Rows from block 3, named by matrix and row number. Rows with one number belong to one neuron. Each number is 128 + 24 x the weight over its row's rms, rounded and kept within 0 to 255. All counts start at 0. Numbers have three digits each. After the name is the row's rms in percent of the matrix's.
# fc1: MLP up (model.blocks.3.mlp.fc1.weight, 768x256), inputs 172-255
# fc2: MLP down (model.blocks.3.mlp.fc2.weight, 256x768, transposed), outputs 172-255
fc1.170 102:136107110151118129126165137100149106150103125135118140126119087142128118137151116103114172152131110098097118168123117159184107087147133159147135122162105121140144130103111091087116094114137133098082127114117126077134124158073130100177137122153114119097
fc1.171 123:110131109157116151208122096159102148112115125111169128125159150112140123121120130154158151120086160093098097102153123129135095098101124067165126107205103130125088084111104143151128105099118137150170132138112162128169145119097149118109115100115097104088
fc1.172 098:115207122142124142122105113150120112138142136140140105130127098111155124171129153142148087163122131160114111127103150082158099162163156134164143148142109100131146115128162121115162113138099151134180108164092085083122080132104152113119177117113169085127
fc1.173 098:083120115108131151114145154047150129109107144146116133127084143148134137130117151127151117141171100156157130123109117121112168114125145152136125121141154108168095094109120115113116096119152150139137116154148125094155136125168130093154102119093122107207
fc1.174 104:117169149123161101079131138114124120134102125127136101125131123097124160149141148105101122104090127144120095153167138151114071147111080126105117164102172140146110111097177153168137161153116109145131105109090055125116146136118107119125110139155134118149
fc1.175 096:141181072155101090109138151154130110123115124152148110090105123145102116109111097114151104151079145119138137154131137138168114089130136122118112131113138136156124127104159097130122163068141158118091149125111152122112142144145171130157176120113092123092
fc1.176 113:150142154092098136179136136116172117148107164186193129094128122103139108145115094155110156144135170131146151127142156121098114132119147166153104070140112140127123150110079139162127086131155153136107124141135138110134119121122077140081140087124129132139
fc1.177 095:132174143140148154090151141057141137111085135120116126091134143137137149137120129119115131100150135138100139069071100131104102145132076093140172140124115126130102134118140173170102133128137126122154138157145125134152135114123140124178130119137110100105
fc1.178 101:155116117118066111128121150155107106121122152088140128087094137120096090135107175127100128123145113115122121161088154085098098077105135067138140173127081115130096105096106174152121096143120120141115132121075129068102096132134156148094134093123084080129
fc1.179 096:148139150148126122134184091153134152140073106132107128104148134126136130127130155109114131126124106153143161117109138148104081062149151117148134148117104139113132108158103120115168148124109142127172062171149160125126134149114133133167113119100134118143
fc1.180 108:123132103085106120114132117118121180104137077120116116131179143145139141125121125100104130124093165076135165103106147083101136118070129120144133142109127129148089133093133113140137108116128140124139141117133118118138102115154146118160116130175132114127
fc1.182 096:119099148108139130105152104125141126084131130102110122127099098087125140132127155131097129133105136121091126131114114140109151126078117136098104141105143122098118127157139125117161137122181096119093105126108077116139130118105136147089139155133144136083
fc1.183 108:129137135102129077109122122123111139070153139091120112152130098133158094108174061110066132186148138157108105128127128114156122126090124118085134104094077177098149132115150137110148119103113131136133182132145097124127104134085099134104120120117112117165
fc1.184 104:154090119163103115114158080132061068149141143122102078145127120157093099116125113077098109123089101113154138135115140156143093122107127150108095123085091137157135108088134117106154116154084112133109093106100071104136131116150111155086120108122159059167
fc1.185 107:120162122150125138112127151158124162132186116106144109109130127121138160165116180163182118158174164137149105174139173142121167135152135126178121128121140153120126117099151122133091130172158168132090133128135153131145130130115142127105110103119113144177
fc1.186 098:125087133140085122092147149117106150141124139125163105125124084174157091096129159159168101152173128143123097132105124129076122135145152123157073087088117121119078123136135151075096106139085118132168150136110112142138116120112156139140105122109132099126
fc1.187 112:124142123123128128059091142090074115081104163162136130129144139121146134143133148115137131146139090166139100101125100199114107142152131135156098099102111128131117135157128110110140139159126178122146153107110134106122157105155138112094133141107124158106
fc1.188 102:158158095145118137092137096146118115129128108129164109090101099115118120130114153134109158132157092140110088154128150149099114123113191131116140077149152115104150142082184135078086126153139148158125130129121098149127108199110087135136115128098086123185
fc1.189 109:141128083091099114105136121146155134146131128117102127153108107130156135069151075094128070151149107063140096094113160121110141126105144103145126116129086108118164099153123105134126107093123141160141146101116158154107103132108128104111130122128107114118
fc1.190 103:077164102074076164103158141107099130139125111072139149167129096116087151136139094137165095105135109115147147143093146116131139159158142078103118173118155099128144132131151150135062111113112124143101125097112135156141181115137146066096127139130079170142
fc1.191 097:101117113073141129162170128083110145094130104170138115093127140162120094161112125114156121154115093112151120092147107135098132092156099145141130096116101115181130142114112120073151117162141138126062114114132144133147118123110139170110097146121085105126
fc1.192 096:160107102139122151143115087137114077147148147111152133121124158143125135127097128157121154091123152143088149077112146153132105138145123098123104122134144125073126153093113097111115118154124180098090171126175096123085136100159083111127171130115169122157
fc1.193 114:093112178166169147097120141138162142124111104131123089115139110107149097091134148121110175076173166152131180140125134110113150166172113114092106158140156129147098105161160159137094126091106101152106084151121108130141134111128120093145128098128135155081
fc1.194 100:153135115097163125140139145154152134132117137116141140126148111095126185085163116147061119149158126120126130161171107126114109153126116100105103164138139092135140142172111111134130137133129179139139110178136108157082141145101163145129190105120144100097
fc1.195 107:135139125171088141113154128152130118090134138134118105107120154124111143130122147171098136074119134136103146131129139140117130158127109115083122098073095119144170115120127150130139094141084131124164149102124123080145135100137124153113124147131164136185
fc1.196 110:183104138117068154124097128149077146112145178122115132110116161069133075094098101095154155084117112133085158123101156088134129112109128124123122091109123097077102142135117105144135128126115125114145105147112093108129124106136147118170117102100095089137
fc1.197 091:134142169131149126133153124125144123101105179143087146105125155160113153089140111134136127127161133118114138133142122130109149100138095149117115139105133125105138187061171151119176124103097093129128134115112134121161154137119186082151118139113094126148
fc1.199 102:120108136076119143148204093113141160124133134108113111126121147130122151114120110105136151163084097144122093119122116117113138100138121144121160134113160119147073137124083087113104129133137098148101151129180177150122079147135119159084145146114101102105
fc1.200 093:120120173100111107139161132121174188124171145129111162118127153113141133116099124135125152117083064142089111122100118111101126092120096139177156146144136166153120179143110115159114177176139107179168113124112159123115074135139122130121145159123117135117
fc1.201 099:081125135133128168102119135130145150114101135127084174125131120099130094099086089099072092154144130155144085161130138122129145160140141161154142163088138132089148117121105108093141134151123119136142144132110151141131143162130167071132134109125161136144
fc1.202 105:102129112108156107141120098151163168124124167123130146156161126129120097134143132154134125108099136102109115104117091091124145133120090136139151141123173135078152115155105116105130134137133170136104092132172136129150063121141101139146102192147107133106
fc1.203 102:070076178083106128137128106137144113125125115112130091126146106157160116139139104106117121114152095164129119122094129119163094106160144138125121136123078151123094109124053131166108179118065137132098116115127142125153106159099138143130128128126073134109
fc1.204 092:146108101106118127123121127113129169104119129117120108136147116127158096124120102109129140150101130193130086134119128095114163125115127113111178079176128062106109112146111152088135104123124118116084113091098079092098106127110113130098128116106140152127
fc1.205 100:138120117162092126135146098138095132113106124175133102137126099134095117167087115136133149126143107144128144147133124147144132123099124100140115084109083078164180125113126125182113120145104082154103099108100105112140148148113100095083130101089136084110
fc1.206 092:146129123138120111128118085086152132174166108128157140139163115081086109131130121086120111154118142129152151123158096129148138104148159129109136121085130133114115119126166092143121122163139150116095151145136118107118108137126129092101153143132110131086
fc1.207 105:143156137090132118132117070141113150078136110128151120101148106116089157133137136163063160087149101127125104114141167114093143151141090142115124114152133149118091154140105111134138109085144098114129140071134108117105127137142118131159127137106130118169
fc1.208 108:107120112113098144080160138137087125164096115154123123095152099148136102123098132081109126150116141124119099070143109123131170106132115113139111136137133173105152131132109142144107134119123068173112161137104113119100087182171105119102138140110140133133
fc1.210 081:141071148174102138145101133102083103132107169177057088095072101142110131114078069090105105097148136131130116110132134117155130136090110122141110124120119124141160139113094153134095129111115105127145124108133119156107100114105136128145093145143137151098
fc1.211 098:155124131126105129176132130149127149109086099124113110143091100114145108098151101115108145140126127154147120120100103091106110145119124139166129131120159107109086152155123118140131135104128106121111163140112114145105088105145191125140114131125114122130
fc1.212 102:148081102116102128100116076137145138124093116101117078124187105157130148119137121130092093166106156137119111108139090120137081148120119118113137102098129131162155155123130111131095087121158102110133136104101106126143100123103133085141145136107133139098
fc1.213 102:117079147147112120132101089114124139110140122151128156107121158089100100090123116125134142094116141151145143199098142159123161107126137110143153113103084172134138117137125134122157104126158168132136093147097107174131109149124105126139135137127136125088
fc1.214 096:122170097177077118121164137140123143130137133182126159134122141081120116127111137136112119117105143140090107136109116173127165142074134132162115078145109128159125144130111145121173125153122102113118126124130121119154083141122160128096136110114127106099
fc1.215 106:146130125105109070095115113142156100100117139185122093120146115136115152104141106143063117153136103151100097107148119142103140101128116126151143089111127138132138122117110144112129108071172125157135113103118089115123110108125085100160106151152119110143
fc1.216 103:159146130144094111164150108110138130077133112133161145125073129085080120136125163162126158153167139134102122161129109128113117113125118126155146097135121147146082122148110145171140147124125172115145113107070117180114134104106132120131158110175122107136
fc1.217 091:119143103126120096127120139160126121139130156109116119130128111103125120095125134091107109107080122127144112083137174109147092107124125090086093147142135104099101147132138149127131075124114092114125104100143137082159118101126110131091171113066124155160
fc1.218 115:116091098120074122113097143160106117158112096149147096112121114116122141102143152116121106135136115084123119142151146092121114122121149131101126128132125164111136120109136141104116147150105152089074130062104120121147127118091136109118098116112107161072
fc1.219 109:114139146107152113113119114113138166123141130132126162142120146114139130136110108147062143087120168133109098191126167137130089107136106122154097147112125145099104112135155152120151105098126084115140117096120083099125136130142129141091094147117125137137
fc1.221 107:103154160101127103145131118136142098080120117150119090126132107116137075134131113090115085147105126119154103091088143124135141104111138157140113141123094082139121150166097120092169110130148119069145134117100127095127103125114098161073102137147133145138
fc1.222 102:117123108100095095119099090119117123093135135125149131125083115094105109131118117161081083107123093110095119130144119111136154106125166151140134095141154117139165140150150129080112108127053156102110163113144175130081088108138101141085102108108078147141
fc1.223 104:139132139135134148124126143109140165058112148114151135104153145131079156086133120157109114137144140157151129096093121134088142099101078119154109122103097120131115128149086138106119096115152112117131100115180104159096095117151127145149169110169100129122
fc1.224 095:134127113139122098157122085137107140155111134131144168130161102132110129124152125071155109107102148131165159123187151140140142131142115093152149119143172134125135156146101098110123131133138135160115107194091173123120154101176126176083154116143088138129
fc1.225 108:142116144145131107163118112121120124127119110157149131129132117114095111082128140139142157098141109102061156152129151115134113140131098107120086171101141125128122099131118146149119112157100137137134116136100116139121135143113061137134070131124169103118
fc1.226 109:118138135146159132121141172126100174110134125092140156086111095129120136134096136098174160077117145153124116173149153149129139111134124112123087133144116125105132166123095116093142116075115117104180118124174130079093132137091124099117092101127101126132
fc1.228 091:170125069162130118148171131126111149127153100144173112115180138141148126118120147154097125169117096094170140163163112110139107160132114152142123150144095130132133148151144124130095132141096149167136106144075137160106111110119119117183151122111123158116
fc1.229 099:123122119116119153116081116120150111092121091198152123156094141153098174095125135130148093135146086122127112145070125117137103089065117134138160138144144087126107137109130128125133131115091142149193099131176123085160152066122147154156106147130135179146
fc1.230 107:089145145113150129138161147165133156126097088177089110143101133097141162107139098131083138108117111120156169133137077137116073136138134117119180140118137158116123141145136128106115098144163135140145089134145134124119145084155121104137120154124110141066
fc1.232 100:118149093175152112129136077096183123126107122122140125105125113104141162123157133160128121122144164130135102153083137134126130147133108149128142098127120160147156086167148113129156156145125125087139141097118103065111086111104134185108100096126083148158
fc1.233 106:100103111125104113130120134140140117108180116094128097079097137104102133126135154138108147106131150081120113128137114125140153078089121095158129139127109087162131108122144132074146125092091153095122142131129084098114112104111140124176108112174145156133
fc1.234 108:123168122167124097120081098140134121133140142143131149131123146113107139121156144174076130096112110149116080116089126124129133086129112131146122084099156135133062122121055121141099112141143137139157106138166148099141118096139105123162152129126085146108
fc1.235 098:145159142139096096120113130109122124136131137120108154110127107094125118150132118172143094124157137143120135136128118127145081134168076094115139117096146080110078126140101123114097113146142105139099111147126128086131128133150120125140116123112105136163
fc1.236 104:099109117152139115174103113116083123167145123101125143109186151141142114082127126118161140118106104150165118115098097145174125140124090128113131142134135122124139128104120145133147084138111142152143132159116161138117176070108123102133136107158133082127
fc1.237 102:112165100109157128185105061086136138132172141165163141138149126103139119091115116127110117179153093096124100145129130126147116142160131131111111075152115115126113152127073133127154083082118152145080151130157111131056115116108111129136115132088159104118
fc1.238 104:124140089140147151135097125129116125081148140104155120156131098143130130110166136099115109139104119098157113138102102153132181083085103154105095070162116167170107110162107115173141157101122142098099060125129120128157144130125113128135100111138143130137
fc1.239 095:160167147122100103113139118137095115096130125138116112147139128096144113086113144074117157100106071154111143108081106104118147141178144111106078127109135123121123106130114146172082169108116124124100116100112108135082143138137081108133126148099157142128
fc1.240 101:150089129110107169086148106138142101135123094098109112155156095158135116075128124170088112121122121071117071130109109110125080119105134105106120183098143091112142121099161086118164135136126094126130118156125135169119148134097139141145089141113155154131
fc1.241 100:104143166091132089157093156116122137163126131125083153074127159103162139131094133168104166120107115149141151160151109094127141141169152112154130166146120120104111148102099122126146132127107146100095118128160096113153114104126165159100163124136135142097
fc1.242 106:118150115155119150150138115164109113104101103139151149154161180124143116091157134129073119134138122139096125119154142149129134110121118073144144078115108123147114121119131144102172180151135122114113112142116130161158061166102163137122108121142133125125
fc1.243 100:083118115170103096072145085178108146140145109133114127157143105108148076146118139141113114110098116123099134104147079089117099126098121079117161118106130159086139153088117135114163078148172115124152090139136128156118083126146177130124101121092093098092
fc1.244 108:108115100133126112138180137101161110124127107139135142103153144124154159121116109100128108072132118114146171175116122124128131176142134136167115117153116119115134126131177143132088079128151123150122119163105124066158118168115104134136130107116035154114
fc1.246 102:122107142141091146113125164116076161097097123141141141128159165107136121116117100137156103074089098139103112113111140114134121146103115104149127108093118069176115123109189141142147114116108150153100124136108137122093093113095139108135117135165123106137
fc1.247 104:104176101102138124132100132148166174089115104117105140115131108146120112097159164157160123124158130100107133118126081149132127147102148118087153118145135137086117106155094114115114168122101149110158149092105122144126159158118152092120123123133143151090
fc1.248 098:114105096102130114167118114142115142098135134155118154156123114107135119112146144148130177100129131128128146161100117167116150114172137087166128092147076167115141133111111148132121136109093127114162118152135122166100120114120105147151114131118157131109
fc1.250 094:116156126108138135130101153117157134103134107118154112134151134088180165133112186160149144112135133133110131124172149128169142161129144117133128177082130114120167123150132126137135155133102117116131138088148125110137119126098121119138171090166111131106
fc1.251 094:139124106142088118081100134151138092155132142124108146130145076099120144138131125114112138136123130163123112105127116104163109113127116123135100144161149097089118132164123147160154173107134152177118135196146101121072126115093125137144150147100147143143
fc1.252 099:130127133076115109111133125114092104126088167146115116127194173096107111125121109150152138160106111168085133089102113121106097145133091122154121135137111117145115116139112139174128126106117129137120100129058123115122169141144148101085150141149080067116
fc1.253 089:152118134100099119186125165160156164129169122062137154172165100134111125142149125134124138092126125107168118132164120163154115092177135073121167153109170150131146177136126149120132144182135159136123151175136152098090154087110124116123118094119089140145
fc1.254 102:084136122113123108140140118144067104138115146145128105120122115141116117133130147112126135068148119135114138147098127106121144133136189115118139128111108142132131111146126107144138123088121146093146126141117103089105141146146122134111146124091114079130
fc2.170 102:126123144119175115119104107127122140122168131123122152174129150168126106137141143159108095150116113151081149099122120097097133161090149168153125149118155079137140103150114118170108139143111156115132117085146116118152088125172138112131097161135120110132
fc2.171 091:141117101149159152198159108137132104113139110105139089124165117114114147129141133134153148161108144126117135094142098129140107126138133108171150131117115141146158118095104131145126129104093138109114139125149164146186138122160129157151124081163093131135
fc2.172 103:117108119132106135106054082114148132121113157124108147169137133144128134104114096138120164156127147121129096099093080165119140127114111158087155135136178122129109117151119189140099166153085123155094098092110159130145104150121129140145121091114105117138
fc2.173 099:102174130059119120121153106149092163164155120115129103091081140158101085096118106128111100127103111094134123133155147136129091121176107107089153079139100116122122164127103089157139115177092115130163120140165161175083146131130109090121134121101166128115
fc2.174 094:170097106136126132153131131123128149157170168140140132118162129141146091151133132165122087159123071152120115123103117118144143115136164106122108098143078079096120172111102131129121123110120171087125149157085167137144078106114123135089126139113133140117
fc2.175 094:121089164147101121067116139102106102113126169077120131162103161153140130105167114149126148129174116173127101111150163096145105135086151143077168091106096155110117113138134142129139126135099080135125113123120101147159124114131119155135087134163171144146
fc2.176 105:123098125130121139090148097121101121098127094131091111120131164134134151163105119110123192142136074173098161103084113157128121107131154096157132141099129142130139108115127147137090148120140126084133136129080115099130163114095121104091132109118124125121
fc2.177 096:141156076124135085170106104175157136196144130153065155154150141100128127121148139148164107144063130096124115153147142115126159117105100139160123131109110119132126122118144095097119142142128181122145143124186110102157124141141121095097127145128106191112
fc2.178 110:116144120083149076140111091120152121105126076147118116190150178158101157123124186140111136133125122093137120079102098171104097122112112146153122134104105126192116118150109124108134150133137132093110149106152118098184108128149099101109148102143135113116
fc2.179 100:111086141088140132089098124135150106159125152146109091188139122106117183094103134139125107139123142123123109113099159130085134119142092130152126099135149122168142087123152136132088131101141173130113142118130092123105114094135110140132146136132138114164
fc2.180 107:122168073148160118122083104132067111102144106090095131100120093123107055151108139079073148113125137110131114114110105115110105129141128106105156124138079121122154110145124124138136131146132118162141094163126125162131128141119167109126092136113149112097
fc2.182 101:131129131094102098145110141174110122107127128141189139118133160144072130126153096135138137107116094151131143136115148128130146131137157104092140143109132142108128138120123114127112109107108115110085126101152149117121099124159108121115173123149133100171
fc2.183 112:141146104114152140148100126125097129107110111154131179136152117139119108157107160138127147138177149156152112157142130155136104086140151125133129109163111125098164106155131117090138155111065166130149101175150118130128136102104095151147115156126057141100
fc2.184 113:131136172088175142186109114115119156175118129108137126112167182155172143143130098155158154128122109150115120115132101129098134118163104128121124125145102141132141153099122147138133138112138118120115113130105098133130113073135104119097130133144120145111
fc2.185 084:128089155150122129146115089117167113124070130150139166173092119141131138116140066090111127124080112150120153129136136138145128152110119133108135096220145128132124107172136133141169121059124122151165118132095116126112139125124109127160144131140117146136
fc2.186 101:126137127127125152108148136115148132137124097143112113094160117071063155155121117129102140120130152071118150076127127176084103136139133119118125120166168178107118159143158164141132067112139132128115119150110103147121107150108148115178158149104155158155
fc2.187 109:124137145125132175133128105116160137156185098110085123095155128123105150160099104162159134108166158135154143119105137111143146101084171109083127113159123112114078102128144126124092138097161125147139104179159172123125114176136142114156150132123157118155
fc2.188 105:132146116147184095132144105150136167151137098145129133187126172105115143142155160135110155119158163146160118140159131107102134098135140118108128087130153118127152132131111174124093144120113081103111144115123107110158127154125111114118147163123100148143
fc2.189 110:139143158117123135142175114079091129121112133121138153117155162137136142159169146125138139114154095097149102084100096122150130163123105152142107142128155136146156104091125174112134132180142107119141123102133163104127112162132147124124150121100097126141
fc2.190 095:145100138105120129111136158101133128157158102128169144136114171104115102112106124119138190095092133147150159137119155147160139094107128148135129095122122150134105109130167103125126135108139132115108122144142137107115131161119121134117154138101180127137
fc2.191 103:142084171129103130107128113155154143128111117140146101170121138096140165153129151159162092156141149126180145116131118109173179133128144156123166141129074158118135146121110118128160163136100137095099110123126109112139149126072121091126085146118109144172
fc2.192 106:107139117095112163118123170162092138156116138153105091162122139101127142112151147079090110130088097140145121142128124102124118156115133108161111096160109147186127085128144148177164154145117113112150088114105136107138100117099143153113143140117119100072
fc2.193 094:146138144129145117144157124084130079142133186132107140124070138126110123087163097148107102153124129182161138064117122123111125102128121099132138101117095150089119181103182114082147114114115170132147111143149128149084130112097122167163133124090137133123
fc2.194 106:095106100099131185137106129140118106164148145122115141111107129098134124164126155127158163104134134125135113095121149158125139108144138134128119071114162102079117140112115133140132138103161104109109151088149112115159172130125110155162075138152073162150
fc2.195 097:120148119138173108113126139146096160191157118141174146199129123140110145104154148111103127161124115124137116140113124138087162156116160095169107131127132131105154158108126089109135054135134170067152152170122157139099100108135122131145121148107150164137
fc2.196 105:116164141154205157164107069144114079077087118119120165092120157133143146142131144155123114151144086124128130115116103141118165152122126109139147146099114100120136151156125148117107143175168122158171143160155166111121098125130141113151093154102172172133
fc2.197 105:091110118105084134114093101148127154107160155160153110144070092135155135122093147104128119116112051118160123112159097112131108110117109165174134114094149150153142115138155133140154160160135121150131124100142115109125123051131129140114113106121113121168
fc2.199 109:095124165069123130155119132119123144099157139142107128147117183106155120144131174135131107082161084136151105153143141161110124186154126160101177137134096089133124166120115137104156115155121125089140124139131107128133109185141105152137128134133143087095
fc2.200 103:146127096149146130138107124159127096158129158138161080169132109151072118144127101145093146127141141161158153171160132120146154161134153082105086102114145132092162128137111141087133113082112142133133145153114108166136132141165156129115105174158121137113
fc2.201 098:148147146122105114154180121130143086116126136168137111130193106148112125131130147150159168133108121102152167113126161152144120123103093142127156090163140158170144135129168117134152115096132185109114143158125087136184150138143104184099113174104119167150
fc2.202 111:129123161119138120098138154119113121135138141121113155170111143120139138130081121121159086132125119136125143103108112128125127115157144103142076130131141140112115164101157155187104133109110114150053164111133131091104141084145104162092143114110145117081
fc2.203 104:145133150100112165148125119127095112111111091135107135083100103093127153135124081140133138117142112070118122077078146125140133104120153133099121148116145147147134135124154105121109172120148127111127178147132126166141137138124140100105139156102129107102
fc2.204 089:111116148174124125134116148130129123139120114153156136155129155101092175146130126154127123142188115108163121123146122108170133132100136130135110161083118188145110146119144102164174148118143088141127129167129139140100155155132124134120138131109156096137
fc2.205 106:119167149068118123152133185151115093149177146082128138144120110159129125097143106144111099116135121099119144102132144120135125130152147135123114142153175139123149140123156102116085114139150149142175135154137118115119088120095117156155123168170145137108
fc2.206 094:152148095140147064145144152153117168110119094127140116113138139138118160133133144131164140163150134083162153101062109074151134120120096116153111104182108171102082157117126123127130135136094160145174098188091132110143105146108144122119098121088129135132
fc2.207 092:167137103147102155168141129124119141143117152126128092154110108160134148127130127103114099147106120143110142114127128135127146130098135148130149124121131154084135131072129138128143152149115149163135124140124106160130108101102120177125166124117113152097
fc2.208 099:108117126131153179183122154083093073147129137115093125162121183128163161155125103186142149150121109136122164130120094144119080094116129112117107088107137162114143148141134123120129147115130147137111107137141138154159134124095097132116095087135116112131
fc2.210 102:146154151109131125116132143138130150092154112106155151165179183110142123110170126124115171151132105114074115131121110140081107151122126159111127114127138164105118137114146104140145104160151118139135131128116144094134151149130124114119133129130118102127
fc2.211 093:131162144107154131120063116144086105125134145140108133133158162107150161134127098149136147105131150104166111098119148140104159115117091107103131104123125155087120115123183136086118110123153126115113089111123107098191096099118074135138113167107098122122
fc2.212 110:123129126121152131114117124124127087139114112144116157148142165136116098126136078125153140113104114139128169167133117121119086117139158128114114088123127151129150158094130157103130135132124084127116088139132138118132113148150141109149100143166168136165
fc2.213 100:130123096129157101156175152084105127141173161095165134137128132140159098149129128116134095140147115113119089117140154131118069116126146142135124138140139127131080165124105129115115157146156100127132114131175147132080107125128175163111128132140129138129
fc2.214 096:161105142115146156111135140148139092096110171145132145105132142159108143091136123112133123081124128095148145142148119161126073111151108130108143116135136135131155142085117128097066103144158114148115114151127110171141144091156122128179152133160120101154
fc2.215 103:154104086142138141137140091149152122172189098124127131138115126135103160159113172145132105108087110155122154099117111140139099113103163138084133165100169113121118128138132104139092112104147146096085081114164095101139135137101145149144119150132129110157
fc2.216 112:158162110131141168113116097144105085146124134138134135123163154113119102120139145144151131124132143130136132128136123193099124121126138131115119102103143168135111134123132112117139100108159149100157156117144121092145094105156127144161179119129133141124
fc2.217 103:105124132147113138098111103136153146087131099146115127110123125119143149132146120155117090101133126124115079146124100135177140121131142134119127098159117139163107147130095148120140168126132114130118162146106154101166143113064167095150130149160141121119
fc2.218 124:128126147132106093162122140103170152152142127180094143106113148091130150096075109110121107090120141093121139136112159129126158128116138138145144095111109136101091144138150111097118164109141156112131163095126113115176138143124098151127109148091124166085
fc2.219 101:113111147135148108146155147155074101109126173069165172122128097118109081130123109161141131127164170140089097153138127107104123141120102154101070147137121124103174130101148132106165124142159128174163108127123142101087151128120143124143121154116113118106
fc2.221 098:121091097097118161120140177152115111146126122103133134105142090129153112107117110118132137127151139154128127157178184116116127163129086090112148121137148180122134103130138114109101142153103102131138097113151161156140156157148172112125134116063113147133
fc2.222 092:142120142125122149137135173159127111151123128109137132114142126132160126159170148095147135140121164165170088104075094147128099096071112136131144110150111142149146132094115139129123140113155158172148107115139082145158169147119138103172105129139141104113
fc2.223 094:129144076103141110155119148120095114181147105150124151100151115147156058118126153081118113126158125104149126126141132130153143124157143106099171155159113143099140122140146173170110148142088136126114109135091152113141133157147177136141099116147137144158
fc2.224 096:135111135159123121110151124119150129141126144083111122112121175104157150190118121167104130156151087133139121129130185111096109151120174094108115141106114118104102113118126137100068142105128108116136116158110132119191124113144104068159158104135165143124
fc2.225 095:119106101125112136118155151114118091138116134106114149198073091108174195141135107093154133131150119132135102121109117125129164091122133097115138108113167113137168168153147131136113125079124128119107104115123117116136136104090147125126136103151111115102
fc2.226 121:124110105142113127142122121117129122147165106143138094115168113144117115170128139112151115115134158173108148160117171167143118095147148135100168113163145117117120121134158121159105091175102105142132092153219152136112157121130117155172138119136140151110
fc2.228 093:114141189137099148131104123125100113106128187165081124138108181084115161137127110146112142143137185178104122125125115165122112156096116102122129119157151132103165032161136096125155136121126108127138134104135130103153142141097122123108161122136131120133
fc2.229 098:114162137149124084122137114129142150056121141114143133096145146113105106127132119165081145103129168129118159160135113129114142143103106115144100115088096168143149112114155159109114127122133131126124146115127149108108123137187129100111096141088117094102
fc2.230 103:103122146138139132092135124133171124151134159117106128120077142137129119132081164123120132113140069145078115143168119135119108150135119149110088101115121135122112151128107120166144141113177116131095134148120120163129090111135122082123123117044129138121
fc2.232 106:104150160112102126144122126151145131094144156163148128128158102110162090103056079096090095126134102124120102146153097147134084144131156134169105075127093099134117162102136139103198143108136185118133107119125162100120152110149109148105102144147164129148
fc2.233 102:162124135141126166121100161128117156153132095149130141156174117116121117205155087140137147116129161172142162132106128122142154135141142134095111051138144153082123113148115086190163140134126121126128127110143101159143098121116111144132143153049120112132
fc2.234 101:121108161118148145134113124142173135155114153149124101075098143101140165080099170097109133170104159156145145149170114133142136156192133137155117138152136136111173100140137128129160157108138139125064150114109091106104128145126117136093143133145138105105
fc2.235 099:141103146127123163151104120138094140175148144110120127148162128157106118099128156108142201145147122129143102107132106098143116097102176145094120130130098151120194147139166131150172158111135163150144146093105151126100113133099118126113121134152118093082
fc2.236 110:156110065093106122110108100154106146166113117118074123157096146140162100129081104164122134142115186133126128126122131113115133138157092113144132149170118084108128148128138153105104129121115109123137094106173142062083127142119151152101087163126115124139
fc2.237 119:123110152124140107115116133053157162117131099119114115142154161112159142156148113133110137158069115101137136130143165092108105116154114107104124121139149135142106133092162128154127152124139138114137138095132086100123132150121174159118104079131126096147
fc2.238 104:164118156111138137156143141097116107130143157107125145147144156170153089109119118154105112135147084147107100145176110141120127140127087082116102110144160127148136149063138096100118104112114108114092122138130155128105114130125157129168171111203103153126
fc2.239 095:141119104120137192115133162130145090158115135131093123146086160142081105189150140094131103151159147138129114165137113100133111125130102159117117110169164123117148119072127123116121120129143152110134144088127123088175126116140137137129160164128099085124
fc2.240 094:104154092154136124151126102120111111114115117124133149108112146130105130182107129114125146161142122180127150108155152127117156110119096116120156118132156150168141102088115126172141099184118080112113140100124141142125104137133136078139179136118119104139
fc2.241 098:159102118135134192094128122147114097091139124122149119145112104138135114167078149084140138129175120128134145101129144141113116153087128138105101097172145092173126129149089136111136103109139175140145101145121187183120146118135098117131151155139135148104
fc2.242 101:136103112152119123103180149157134137135090115118115134133160145173136147100143157150129093131104083065123134125123123114117138108172121160145095158146097107165171134113122169133142162129127108135099087124073121106134171094107144118149109130138051105140
fc2.243 098:130110160080123114140125134109130130134159130095148101127122124126131156119126067104153148129121135139136140146128122154102175118110140166150082102143125147153133133136146132124083118089109138114122137139101126106156153119143123171105149093116112107127
fc2.244 092:160125144126162120129097108134108135117133123124153132152128147128122091080155093156103100126144143170134139132117139139115145139138131148121200103147140116158094162124126135124152142141121105111075149113148143142127131104080104106116113133154146104128
fc2.246 103:095123075138128131134105126128118097121091126167155133138105127147093119131154160160108127155118130171136120142118152105114127150130096171165133132139107133131115070163085122117134113109171121114142088112131151135095127134120115159132138078088154108177
fc2.247 096:103126116105117140077108123112121108143132152155132096104098156145119135101130100101133154113101117192111148161148169120122094108141110166158121122062106113121169127137125147138075099155136146127110114103158108111114124151118110132130140093162118126133
fc2.248 103:094165182142135132151165138123147111133134112138164106114096125134112174113117095129166148113153102143101126064092139083122110126132120129110158148102118114143161114145081125139144147174119144152154117139144148123138145156117116163128120139112108110114
fc2.250 093:105111114191114098153127123137130122189107100134127203163131134134083144109123090080097106125115102139134128075141165131089129167111140168141115114148112124117166125128154127104098152119119108145075105167106134109113138127071121104098118129115132108112
fc2.251 091:121131104129172117119158105098082145128144108115157116142101120122136137103121123080140104103118135107155087141182153093120167137106161132120162148130117124146093113113118108118077136118139131117133114135093121105134155101146150133161152128146107096182
fc2.252 102:117155161141114164144103136153149144121123078127085166147145076119158114149107153115172116116100132104125135147137165115142165092157111118076127111107144148103119155134150122124147166121111128117149162100176148187127134117144127137112132117137145143160
fc2.253 102:107134124101125159085129151089131092144101128117102145120134174117141143132129132141127162183136094122115116107112141133127123141135119143152146136146148096101116127093139116096126100107123102066085083113102124176182164115152149124135133124102145130166
fc2.254 109:143142145109119071141131136132077113122102123153143142148152140141111105146135185078090156137107135102131133123116155137090112108141091110151115156117129098155126115117163114156142119141133117098144152140121101120132133135147131129123144115107149144208